From a checkpoint of a small segmentation model: 7.15M parameters.
Rows from block 1 of the decoder of a small segmentation model, named by matrix and row number. Each number is 500 + 25 x the weight over its row's rms, rounded and kept within 0 to 999. All counts start at 0. Numbers have three digits each. After the name is the row's rms in percent of the matrix's.
After each channel's rows are labels from the 100 images, of 14976, where the channel reaches its highest value: "peak on" is the class under the peak; "responds to" is what is common among them. Only what is clearly more common there than usual is listed. The data: rendered scenes of coloured solids on a plain floor.
# conv: 3x3 conv (decoder.mid.1.conv.weight, 256x256x3x3, each kernel summed), inputs 0-127

conv.15 093:514505512481482506509490532478472513475513456464506524456513509481517463468487454518516495492529512499495538485513502495463461483495502486503480489514450505497485437444528507453470471509500520482506473482518481457471492477516502468514500462511475458530532509515474503479452476524473511500520505467474481492498487524500497516501513512495480547490472475504493587468480494491475480501485
peak on: torus
responds to: torus

conv.104 095:529444472482511466490494504484507501519458486470479516485538499496488520466455527523499506505503523487500507501511525474510469437454521519485534477494499492510470519497533473469514499481485480490486516472472523498455453480512494494479483482494520492483457451488492468509498471498508450447432486515473469499478504444516496502508466499516495482479499528516466543473478507424525501484445
peak on: torus
responds to: torus

conv.5 118:492508502487478462543526517497498506481483520463508511513497455524511482480470488509449424522487485490474507495495476514524482430511503467492475488469501452517532505539490511503514517479466510439449472400509516511507511488481491469453493493536463480489483488468448470484466443516540462513521508462491494480488500487491442494519485479507513488501483490427494474493513505479493488479511
peak on: spring
responds to: spring; largest object: spring

conv.145 094:490509513510488474455525462488460503440521477484484493473486538477511490454513486498507541472452497521503467484543496459496482472504427531524511510479506474480493472490482479527553528510518483459543518481520522482496505524529498536526518494522447447533553512513535529514493495463495540502490491467546510527522488482532523493465471520499529526479468514492507533517447489506516457506536
peak on: dome; sphere
responds to: dome; sphere; largest object: dome; largest object: sphere

conv.20 115:541484489507490536499481497497474486530462465474501505501491499491509518490529494525509468480521501477485484484471454493471488496492524479487501497453500502533478496504543462479483489451471430508500491470436509463452510467549522498465520445470471506523506493491502445483485486502498514500494505487468493498533480464470475525521478485516491507472476476480523520476501519463508500462457
peak on: cog
responds to: cog; largest object: cog; cube frame; largest object: cube frame

conv.197 087:494477500494501477466522507487508454472434469467526537546476466508515474523454511467489492497484475482523485447497472476522472505497517506511489497526460499480471444473494510476504461503456487517485490502454475496483501480514514485475523464474478506539526495479488470500451462459498482547535512542496486448493470519536464502493469545489504495471469508496457474551499487511490518441518
peak on: torus
responds to: capsule; torus

conv.169 098:536477488433525524496463470491482497459482504438478490472469526486514493465528478485480498505483508529531487495497470447504499495521509530499476504510494528557495507510511483545517489513530479492522530452502485471477540549511476512544491529478447512555583507548499534551483512456507546518508479435559505489501514535535553485493481447531504494493484488548522540481483454493484492517502
peak on: dome
responds to: dome; capsule

conv.231 090:497481468506479495490482462515467501465502470440493503470488455507491494464499467456471483504535541482494485462484486489519476488515469514481513520544381467488462494478485479519490472477512475477532449482513448495467488471502546524558485488498517527486499492500486495528467519480470502470506483459550497497491499476519484478484499484508466480497531455522482505485516524465458503478473
peak on: sphere
responds to: sphere; egg

conv.135 090:488491508519510480499517506505507508497519496508497487529517494490500467535501486525451512507454524490495501508535480515501524461532492501500479523476499491545483456507473497510488513508479509465497463503471485491508486463484448460487530463529465478495439447493482470516495422466518485520480485523460488489523471486479447452488523518472513545511511483427503497470489431496560514461448
peak on: spring
responds to: spring; largest object: spring

conv.146 084:484518509499474509465512487492482491449500464468506522528506517497516499509524482476492502449460510466547510469520479479483465519472506494531518464482479479472498465489506476435495445503491525476496491519494478501496541483530487518524495465472480535560517525480494521480496503526433496502478511451539456475486495480513414463474541496510499487508502469509510523462468529537450464487474
peak on: sphere
responds to: count: one; sphere; largest object: sphere

conv.185 105:481495474456478517520456513515483473477497501469508489523495485480475505499502507505479524474473524469485460494474453465506457515484455521519527441476478516469480519543485484485554451519508496493461519490509473483440485458486518519502486440487488499464545457458464508484510483500454488496507445464468470475493477463517481513510517480485453432489524499495484491478449511469439535493475
peak on: octahedron
responds to: octahedron

conv.54 115:485508471445468488443458497504471478473507521482449500431515506437490489484503467501540495498501488504496471484501494450459469469495443499489530468503536476545491504523510480510507503503514501463520528468471504451500492494509504506504489488518425456534534473528528534496487497472509515479466487460507489503495495492530525474483517484506495518456463446480493495500476490463512457515482
peak on: sphere
responds to: dome; egg; sphere

conv.82 099:498465523518481482484509500481511510491480465501475506519514506511500523491513524521522491466500482494474486450514516488479501436487500505505475481480503461496506509507503503506501490490467485474490477471456510491507475482514500439543447499454476482494479485494466492539435451480488498491497463448499460475472480461474464448538454503503461565483522508440499498471516459519551488493448
peak on: cog
responds to: cog; largest object: cog

conv.85 105:513477482486476494520448507500468461490510483466489537487498487508452514526461485509542522483492460495498461528501478479480467525470441487489522527489523507522475539498486492502485475501514493522513531489469481490490497479477528508463505466443513504476494513507536500488529501506506477513497486501529497491521494519548542534486464506433463482495523494524510498480513480473490495484492
peak on: capsule
responds to: capsule; largest object: capsule

conv.118 116:504501481484472510489487486516489487466466498477464508528504491453467514505490485462456460492510493479471476478494507469483524494476538493510529438485534495479484546504474509478502487476476505447550524457491472503480492460498518485509506468433463498489512520504490479494494468450483504493518477445509492475476511500551509510493391498534501511501509513499516519488497535484516519459473
peak on: chain link
responds to: chain link

conv.243 121:482493501496484463499512509498503487505471485507490514474508492519493479538490492499442432474527487511490482501497488513502479476518476449510488473456492503517528496534446493479472525503484473458480484450464511491515500469494496471471497489526491465466484507475492499484446468483565472471494499454463492459505474511492434461502557475482492549487502476502503488491511490477515474475502
peak on: spring; bumpy ball
responds to: spring; bumpy ball; largest object: bumpy ball; largest object: spring

conv.224 093:508499502486502479496485531479503464487477489488495493436480502496502492507508442490484439492484518522472477470491492508512510490467506489532511447518521469478514461514476489507522546503498464482503504485486497460474496496481558478538465515497516488475488490493486516517483478495555545444491489464494481463465462531513474493470497459475506554493471480471494481483471533452460462488530
peak on: bumpy ball
responds to: bumpy ball; largest object: bumpy ball

conv.89 138:516510498474508490487458518490459494507453470485507512460497534505464488484489460498514494451492487503511502489516495491489493488498486485514536518505538494521488517440523500507507523490518494490515463472473515498518522511489488484507501505501489505513509503535501488515473490483500524514496491459430486442478471520534482462484483469499483504478457478486503510486496504472510487480516
peak on: pyramid; capsule
responds to: pyramid; capsule; largest object: pyramid

conv.150 108:438502524452488545535472471475477478455489474435514498481460494483494497478500469497488490480517557516479465523531511451474474514499509475498466507502466512486493477499481486483488468517492527456532542483488478493507518489505503484473539496529493494502536498488536499496540501445465492511541485492515503496513488533526494508461486515466487501492488496540514530482511530497463487474524
peak on: bowl
responds to: bowl; capsule; largest object: bowl

conv.199 100:512523477470508486447435543538452511461479485481499482488503517538516516490468466553421505473500521492510535543503470486474464482496480487526501487480478485480527517511511516490510513475480479478518498473498526453487481466512519484507477462506496552498483480501443478490475476479512506504485482489512511496506475427495513499494516475490479467525449481522549503534456511508483509492512
peak on: jack
responds to: jack

conv.22 099:497464517466473506492446489441504475475500479477488477514513499501479482486518495512492501524482486513412480497460459509498499484494451471478492528471470497514501524495499524553521510498497457485536526485522486471494465502488496531524458472500455494506471484506483488501486496456532516513507474463504492484499429477500513485554507474477506523465487432488511489540481511471451508496484
peak on: torus
responds to: torus; capsule

conv.49 098:476528511496510512492526497469493493470493505498493519483495502496495494514492500501502512448470528496501466440496519491506472460478463527529526439504493477489503466508496476487546474515490505460478516509509499471448507465542501498539476475519489475513536488484473524536463474515478510475467470464555447534489490457506449478491510523515528489491520467497510531513444503490492492503477
peak on: egg; sphere
responds to: sphere; egg

conv.190 111:501475527476523490460473468519498526475461482465489490467490506493505503487501475508448486506483494479474532513480498474469514439502485487498502500507462522500515515484529447502527491507489460500536500463508514479463481518501479471497441484515482546477510548501496501510494485456504523470474457469481520534532471463485509471468514447523506494484491478542523521501469523463467476511505
peak on: capsule
responds to: capsule; largest object: capsule

conv.194 109:477467519462520522448467478501494481518495477501473499485516527471478511514498473529498476519482502507480498524533522499486511510474527509472517476479516517539467456481484469487471498535513470528523500509461532481511490501450488465513515495527489529504509512467436523486526482487507500478463486538491470505520488459492497513465514498478517551513481467483520495505471516454502526493523
peak on: capsule
responds to: capsule

conv.88 117:523500494487505480519513504488497517462474494463499484483474489543535464495494493474483462494471508493509489517517485497485466442510506489499499472494502487474500488530507489481519464488503524431503507461495507489474486467524516465506482519509474492470534499488481486512478448528464463486486488455499488520493481497484429505512508484495468489492541468438475498475468446489485485485459
peak on: jack
responds to: jack; largest object: jack

conv.1 099:489532484525441484479494487484475472493513524509485471496513466480491498471470504459508514486504494460479452469459519489499477482498491506495503483484492491487473513507484446492527473499502513505455532522508488490457493464509564511510460500527500511476522455476491512481453506494436463447504500515495464506463515444475453483529570534529495498484466480461470510496506495517506506541480
peak on: chain link
responds to: chain link; egg

conv.71 107:503519500482500496513477490495490468419500499464511491478507490495509499493488480501460489517454514526507491501513478472491462477475462520495506458513513491520534428547502482506537492518509496412475511463492506473482516489520488477464507497498442469494522489457513534522482449489522531506498495453514479500503509486491464484449486487521548533485486466516457515489464457475508449452499
peak on: sphere
responds to: sphere; largest object: sphere

conv.74 133:516491499470441498481445467514450513461452475454487514486463487500487524480485488479467495515538516494476494512503515476464488500500506457472532532511495480481479515570450516481465425465508497464503526445518474507472499461496520490472496472491461476492489502489515500466528480473504469522491482447482454497504487534491478510525481475490488484459533477505516506448479505481470526496455
peak on: bowl
responds to: bowl; largest object: bowl

conv.208 093:515475497463457499526467510512465485485481488469474463478514498459487505485500490494486509498481490504518461501494522468475508463465484505499545498448482475485447462476519490499499462514491456477502441462478476446466501502524492495515502495493485542484491507501469520503531519462488461489466470487472475467495492502483493494432519468474488481472497518533504546453462536487482492526511
peak on: capsule
responds to: capsule

conv.200 111:517483467470482454498469495470470504453497520472494499479512508495490485482505468461517511479464496518512446509481505483473484484527453530501539510529536543517482545534492475508542505489540492492524509483468510480491532486504493517495498516504429416492523463495532504469494506464497548485475491445489496483502501510544535504487497483543476502471435465505511507517440463496525509522493
peak on: dome
responds to: dome; largest object: dome; egg

conv.143 097:496529471498492490517503489504482519489465498519524492494507473530514449543504438497435446485475517495463493472519470520504521496507492505487476477471483528498508504552470500489497505509446520476511482475496483436510497498518481533494511507492499535483457463502466515453475483515513477468518462466503507476514485501486480504516487470503453472505491461449496456467473501492490497477478
peak on: spring; bumpy ball
responds to: spring; largest object: spring; bumpy ball

conv.30 133:498477508471508517484488519497444485485466481472483533452487482502451532511492479489508471487526471478476476498476493459493500466461515495452534515478515508510496532489495481488505462482497459483530492463462507482490537440532506459498495477488457491499520504527514506507516496468495487500497473474472485500488488536529517479486497485513475519455481476503488521468521519474531488484477
peak on: tube
responds to: tube

conv.209 103:476498511481488499504475521532458476545476504479485486496509489520522506463515514529510523491475523484497511489484469515452470476473485479463483490460476491504497470516527514478479455507530496532467473493508497492504493499499494521492477477529502506498488498473469481473487476490476472486493486528512500536505470476484490502511526464492503499502534452497510495483491488459445470474467
peak on: hexagonal prism
responds to: hexagonal prism; cube; dodecahedron; largest object: cube

conv.102 116:489488488450472483506491484497465474482479460449476512448481473513491521490481471507497496487484520493464478517519485477464479440521508488459482511476521541490482514522492474505452514481515468469534552453451502497495485469478507537516506486519457517508497505491519485493513493452512485514501464481504460509502468508517505513459515452467520511481495492461490490511487492446506488482500
peak on: bowl
responds to: bowl; largest object: bowl

conv.131 106:493482529506517548518532546502529516483442491502496513499506494526486506501538525471491489456511487488535489477441485504520483474506539474520522496473455481432490492520488525514480453482498493474438464458482495480478498484542496452482508478499478515470494502490497468525464475501492456523504485464479506477453471493493437471505550480449482519510491480442513523474549512503490480499477
peak on: jack; cog
responds to: jack; cog; largest object: cog

conv.4 104:484514485493507475509504529529482519539533457537510495516537485532503517526502494515511507506489468475527517480501465547517464527455510459488505494468507521559518483467499524457507547500528473558493460524478519484519472518496506498516492472485555555497465481445468479502478504533497495480476506536451506536505485473510455511535525487496494523527480462493477487493534531477511484481487
peak on: disc
responds to: disc; largest object: disc

conv.147 099:473505515514519504517509545477493502478537491499514499459508499510523475485495499493455500483514554476504559496500467501549423457494495461492489500521469476489540472536525543499485496536484504478475465479546522504493465467517524501496494481520506488489489500474512465532503530503536484499503497472470529498500490489499454445500499484479522552521507482482517502495481480479501500495510
peak on: disc
responds to: disc; largest object: disc

conv.160 104:496505548507520534481526487476522517453476529435495544520480464530501495466517515472443453525503483513523510489508546497533504515512516476494486470486466506474515538493520494490509511480457528446529513428507527514509528484528522491509512523523472510508525547477476484480489464488471519522534561453487493479495510491531469491512492502508500496493513531477507510506538497531519516451495
peak on: cube frame
responds to: cube frame; chain link; largest object: cube frame